Rows from block 8 of the audio encoder of a small encoder-decoder audio transcriber, named by matrix and row number. Rows with one number belong to one channel. Each number is 128 + 32 x the weight over its row's rms, rounded and kept within 0 to 255. All counts start at 0. Numbers have three digits each.
After each channel's rows are labels from the 100 clips, of 14976, where the channel reaches its highest value: "top examples" is what is common among them. Only what is clearly more common there than usual is listed. The data: babble in 24 made-up languages, each with its own sounds, syllables and stress or tones, from a formant synthesiser. In brackets: how many of the 100.
# convs0: first width-5 conv (encoder.blocks.8.convs.0.weight, 208x208x5, each kernel summed), inputs 0-207
# convs1: second width-5 conv (encoder.blocks.8.convs.1.weight, 208x208x5, transposed, each kernel summed), outputs 0-207

convs0.151:086131127119115124083160113125099095135107041208103168150125113113145148108059075118164089138083124131126134131127104087092100128103134077131091125152114133143131115096079065140144119091180143136155098177151106125134120183129136124093126155133154195164094112189078191144124155147089128125095127103199126140110062121136123146122129048152114123186100086137162164132150139135138152117132120119131090119124038119162070081112143108133168101100143078147109067111126099100181182080189096137104114093069108103161229111174117082167147159138182081164125124120140176119104134123072086125143130122085144150127095145085146110143098151156
convs1.151:064124119119131136114180124169131201180137131130106168102112113159091139147118083164119131117134128114095140179148171069183119081159175090088098175132094114117143147144116098126074171102163111119108100198198125150125163162124072107080195144122136135110127136134112108135123148069149119139064125115130062117127136105135116094102145102102094149085093145156082096131084094117166169129123139149112124076123103037085122108108120135100141160115147129159121121206080165140097124099121099074094140065070086149200112085113178089112127121111078147170139102192144179141163185115110062079133102090119152122131190146101152135118090114156
top examples: /ts/ (78); /p/ (58); /aʊ/ (44); /ɑ̃/ (41)

convs0.97:170165127157110106140140100133123164108141159246132150174112157122087117106107139117142108138078109140165106186095115087095120170135063104145152202107153126117140099205103154136105163131205126100135049087144145107147083117145126143083175127122142107089153136128161126084078182149108112139129089133112099098124131121166172099104086165154111087077138108164194124094086084090120103146090078089126133126200074109159167123124113110105136131154121102192076121131111092141204163089096119080106118181118137094135087138106102191109084139143117107154176104125138157139148164102158129125123101158084126142131134162142077182084197160131
convs1.97:143122131052117148176133088096119161103112171081075092151126065156133155104085147121114153078096095148139139118120118140120071173103120119125166144219097111141136102175118145115187141172180130122120121159123144102150065157117100139125143129153170075135143117124092165080166127127131121147127048130096135114095131068149090080044104200122078117106131129129137081192069120114098135128122119075099124116107102098119152074102170088119105143086142137151154144117068148095087218075207076070103140126108151148142103108113186130140123147098089119120171099133123110175096142103116123088126136100089074123088113190100085150111117117151
top examples: /ə/ (50); /aʊ/ (46); /a/ (29)

convs0.91:103163128112141157040118125079106146143150149139128078147126152090115107173176155179181066153121128177153119136039154129140156111119123140115175093132122123155123133130106133086156170128129087136150104158121159124181142097135139100112079094112095059129144141088109118118134112109169138128171157143090051112133128147129069156094031118140106070129090230150104115154178085148156084117064123128126149111170117082118111125145060117192143200181153101091169151124094160112197135160130165143136122141143127198115069106126120097104137174114150115141141122088098150143158137179134136151140096089097109080091116118167109114082124184119
convs1.91:170180120098130145160127199133122111085128095147056163121147177128176083129048207117114134132115130135096146121155178153085125075134071123137145113160125123150157103170085101160162095160148146161115183162177120127150137099151119108109112148124098115142143107167116104172104183137175133080132121060087108088107120065134103137125138169044104163092085158142077114082143106073134100080077141099094150106136119139071142100189104123202153128176210111079128097175112164095142157111117171095067150145128109135184087096095171149099152162114101112058142126117138110082121134151128133146156129158143101143125152103107101093120119079103
top examples: /ts/ (61); /a/ (30)

convs0.121:067061159109094108130127075139152135149107116069173092099199120094151133028106148115108117103122139181121109169135143135094088122163117138119070121072131061103100092097064169105102079141116142117170134109092148118165164109137067208113150111095137130120117189131110154115126120115166131097101138147123148154159125120122082087092096076095111073131095144141138099112062083118103114136148241080063109084120115126125103083102083116186159126155104124114120111101104112121115089132063159115102109140127128136142169135139147131160178079173129094142111144108186051149161129104113169121160130057140143117127138090120119169119137142080
convs1.121:109075151148116186081093117141167122129156126154189147145176160098102109074137123095136125136089120202140151125094109125110170097120146141190129109102136098084071135104197092185120123127157162077178133066107198120105154147177150166126129150116067110130184098164086128122095139127124164127096189167082103141081125159167093177171129116129180135117128144158150163128098124114114089118129126162170142121122157188114060160121115124119113125117139143075124126086111109112118077155150131190103127113128125124119086173179122144107155073190179099098124163157196077079090121064047151162112161138103138068166124127196137131110118142139
top examples: /ʃ/ (35)

convs0.138:145142088083143126147130076110117083094113151145116107109157132130115177142099128163126157162059119173120182137151117084108132108165121179102113119073119102120130095039190133143131139058155152168063132128146126130100106087167116142142134079078108115189144105108084107143097058117125094071159154129123118108167107116089110089136131129153110129121135151111117100143100068174089068165170124164134136141120144125115115141116143118148107120115136092134163121104160173115079167108118100116098095081101152187123100167149070104051102117072109097094152108207084135107040052168101160122118113138199115151141143089128092049101170085115
convs1.138:118104147128161102148174160133134162080091202142109142128162167148146143146155136186194103116136109150184107116146135173131106111092163078151092133084112117165157096096121121142123110116126126135150142164138170165148156136123065120126106086230080103123100116145143100146115131144167137175115138199151133143089084200170131160155174099105072117224162124135141095113146111150089158140132145079130143119128184091147126121179087108178117102128094119128127131154188182098166161164054111105177130173108116133133161120109112110123173107166156163076138143100086092071153104113128095160096140109172163188133154108107160127175222101169
top examples: /ʃ/ (41); /v/ (34); /i/ (32)

convs0.187:162080063108120154125089107205067093121121196077124110108090135134135111124176188125116098102182062069158067104096144182159152143146082120081100127063112104113125116154159147073126105133104143156131135091097165146135138212129145077151132146125165149129111086110142093152108200067111176064120174147161100122129074110144137086085060123154166200147092151134144123129093113113125129133088133171110096141122100100120117092095147161155134146152110077108127158129137141115152143083164205133099120122083091134109164135105112111137090133175071110122088079127112135072186141156086116124142111191136115138134151122135091171134189107150
convs1.187:165097122108147126121135051128147085112163122132123185121096087123129096104180188132135145144125127113166129134160138218092153046162160192093097143080126163089120133170142120172123100119117136157171163138120190099208093208121143131161110122085136057166116110161136104125147194121125085091154184135111140145162118130175140163129101130098116126113150133133126171171139097131096082078161138171170102195109179154101092136107160155152154066164148061100130141093155112103107120089220194140132121105109135098132092133121118124124178153185156103102072121142129125054127162113101172143099110100163134127138087114118111135116124173107
top examples: /t/ (82); /ɛ/ (45); /ɑ/ (42); /eɪ/ (34)

convs0.169:177119125176126145141135110104148110145105163126151153098101102167127122096097133121147127130107129077144061125114099136142095166166132183095099121083096133061028152090113109107114126148195130237160100143173116094096119165103106185139090149102165071084136106114109097147092140130113145185064109138163154153082050133151137111102128124141160151208115139161088128133198106096101152048078134152126160133140129165079128106164138083087130128119069127163106155135113088111135127075139180108147063163104131086126197098158112105146145127184089086095103059122137120091168137124152111164076123131135162163120129120109123136126129128085
convs1.169:117148105117145185209148135125098149176109152124174135126061142140088135100117097158086172122155159111110110112180122104119069165087151144151145125131157120102073205096107084110156111122174106139126192170124115118124085143098083125147132215134150098136123170124136145124030115119141111090054075134141148101098114115162084106137146116153086136107100183123104173183092167113122103142157096149108150077136134115085145099113163102172107140136090165130070158133139133190164166113134144103093177095121184086073161114140114103168113120103112125131108093099171121104083083104153134101133099211132091192100078104190151131166087094127
top examples: /t/ (36)

convs0.176:145166067123153122151132111135060127168137114161134187167115063108144085093151106099151114121104126102119107165137190152141041111096052117147097131107086079074131088122121166060138087130184155108191121141113099100131105176155091099070146092117106125109189141179155135103073191169163178210134122089113192100121125060128157122129150100140131112106098185124201090118106093115132097106131139189090090146133112093113139143111101135171092137121123129081118165156113131125177120135127189113059101134078110117123119074114125094162120156158121141152173130140179116089195140136126118115110117096107090110112089089120087102112157140100
convs1.176:143126135105117172122154117093130101147117130133118189170117120114092135087137110111171200087095141118113127165088172169093163085123118091166146086166148073158104156134156108120197133085201147133118128132134166142144104186104157161112182155123083051184107121146103121153166150125120120143091137184109147145112145091156134183107109121123124098086115152073122046187102100097101063077186134177140090093162096201100122121077181145087118098126177150133122164100140141107126193131163135142127180104099171116092118163131143153170076106092136155086154140115173067103168176083090112114138099130129148072113113185148091156154099115143
top examples: /ə/ (63); /aʊ/ (52); /a/ (39)

convs0.18:126111094144125118144097137152147151106134155092176064129162092119059089127093151157101090125107071169144123129159196086162091174179140144140074132127090119130142126120088128120185101161127159130134097108068108155098213105142115112169161132170093109146078124091114140132197101114152063125123133146090127104139142112098158105146130104087155116077135091122188110075135121145155164146087117072111122103186108111086117092131147132163120150125112120107075158092115115137142076140043072157136136169141120127101115149071146129148110048148084107113112113087177126111164079118095197145113192163186073097154160088129151226120136134134
convs1.18:075094139165099133119064091125166100153134080093151119186110143100107137069111169089140120142127114151155132136100176131113167140157111136121150142151139133113084122093177145204181125145149122067142095100098236103098151125158188133148131169140110057155176097092076130123141156128115171116140140133099128176116114192160096140174121130100164167134143071149147164124094138072075080110092123115164088087092129171120079122127109079151098108123136158110129104039145124142128103144156101149142097188150123135122053147129140133154126101094111086098100121109147121061129188113096145165143186101166098058142139101111124198114106167075
top examples: /ʃ/ (63); /s/ (31)

convs0.174:179198091165127127136108105129076131070118162091151128121126141133122148098165124116088133135128112127133120087121100125118112122159098144167170143106148109092140150129174130146125140072128167127053159039127134125063095049197113140104187085150078104138168148150209132123142076199132127156140126126122121123179130062144143047119151181105138047124128130100117137116097085128145105108184163142093073185136133021097184147122095104101132131105123154137127139126171158181065115131138167117109128115168184095095079126135143061107164127115116083134110100150099099148091131098113146133103139154142133147127177135092084105178141117134
convs1.174:134127130117157094159105121158102174121158139110104067176101114111121152161063163106116105129113167104089160121124088106144082138161135105170134157148078144165134105093143167192183160154167155119117111117108109154115123072110057137138169123100089136122093135087146139111106148161103130090144134158131140208194180069129141120143102158085097159147132152066127129133073082071095101141213132134120121243145081127117176172140171232122155118164094126175160128115171107097114157127129131093171152081174153144130100194114141094179122147159127129143204112098142116131126113139175125108127131070147123163157139178148106127136156086121
top examples: /ə/ (70); /ɣ/ (41); /p˭/ (39)

convs0.175:103136156131156091098133124094121169137096118142140109139163113103149123147142139138137105164065073087147139140072098123165197075105206132132200113122090109107102159099115105135132124142129162171129150123141183083099089111131156130162154098095176067086138110115160127132123123133172142186183077094148161169125100128160151151132084107083128164169179140098124110148196117122122129125088076173138119137065136123072136162148053088142121167128130102145121170112073160083141095175163095096151088083174165157026144126160127105136134171089139097113123064103104115158155190141130200185100133084080141115124163152092148139111102140079
convs1.175:129189115151179142122121141070122138171119093067165138142109108140148117151132092109082162132141169049075146162130165081181048091181075116101107140113101137134135134141124168069076156200131083139075127114170088091165090094112167123121122094104144136100102103148120123173135111100175109139129104081156127137113117089078132077049145103104048160124100176103129126130122197162152065165096101118091106136097105078133103112124090120117104078137163132158114172137073131093101127146132102082145088149130109112120134144103143168127126149103138144185124106136128189101101094192136113061163113138113087118149185104131129127140079089050
top examples: /ts/ (47); /ɑ̃/ (43); /w/ (35)

convs0.71:051112120135140121114141181167180180162135144118120173098181140111120107122137101095153046143113132156085142180089118149173115119061107172153162149121108131091164119060114138179108079123169172131109152129127098123108124126098134140119225099079169086073076106166180116123112158158096165179118165103173146143113132107163162119069084076134141106102162124125076171084142185131111097101129135141132077132140134182102108063173066120126112097145135091103124103163162100136119118150094120128067167129127142137101077107151130135134171149124171153103082149169108098097170073121107167068101159116124132132162132150080125190079180097112
convs1.71:129125158136204136094085125112146202199086137140121179112149183137147095123134141160088147124149136091126088099161163095163114118202079153193152216139131165118107139122142163161102114111117143097066073094129135121123095131174104131120158097135133116068075146088168119166128139079105072127114131092155105166101171094120122093114122106093107127090112134109120159101099156089153101120223129152095125178124132142121115122086117210119119065133104141090153161114161138118104164113093146091114132187102085117166129120122119072167163173089088188133069109104170173137091105128135111119151167138103076139118084061090112138107095068101
top examples: /ə/ (83)

convs0.50:088163131113106129066132163157102154114154109091147109052125153133151147140165080139107115192088085178132116113112169107176098103148173123092162094123095186133136133140149133121110068108146093107122091106159111162147150145062097126159036162102138121165060147095141123137112108173104083100117140098162094155092161114079071148122145123141141100165113052135103163156128139138143098088069103133118096126089158145054120103105058170146104122188187123094059122113172107125109108166107123140164110181163102128224046145088084153145129123138124107076118118143112108111067069103122152108125112135113119134124149101093135127095114078164
convs1.50:128116129145109172118142147121091162139165201139136204173133161154099141119162090137149170107137074149173052130136141143196157114076105087044138157108141095117140118155131100109149099136137110108168166124118193133196113184116184120158096116125150109074130098127168134157135167126099199113166193151063131153152132149089121091156157116111112090101146096113140143198142090167127160107094169167100148113116179150090126145089128131123136156073113122110139104106093143161206127117080123165153150187100127110109065087165133104204158125140190114139106112136089152082167172086146153129097073064154105132088134097156130173127128135137
top examples: /ts/ (65); /ɑ/ (36); /u/ (34)

convs0.65:156108135145123118099153112132122130107146132143150133108129133080072166119174150151099099183178105118196096074073120141154167160118117160122090135141131170199133157150153107090133171137126137112123128130130209146124109225095091070134123107161153152128127102131139104091151147164080088095110152118081078128086121089142083109107109073105105138113108112125093192160165141121157162071109104069148113163135130090102123083109096142156165111161154091114103071131152149130150089140164218158128152166151108179112129113114188129130093148089087093096174107227116094130097153103143132099102164088066153077184121109060162166156154143150
convs1.65:150143153140116112115108146130119174131132114059139142101137120138110193160128154111151180100141154147124124148194119153125158131107111161062065140095137140205104133112104156114207171196124155153109153112141076134158090096079161137122173107128076150138127125088172127148187141120128140092091140122120110126110155151146107103086181038058114124160118068139167151113102116090168115083185125105189151175083124107087182123156145158131173140173135090168090109194108120159107126135150157064154136201156170174143134109078160179150139173101163183182166183183122153117109104122142119117161112135127110139105120055148148138163123132115
top examples: /ts/ (58); /z/ (37); /ð/ (33)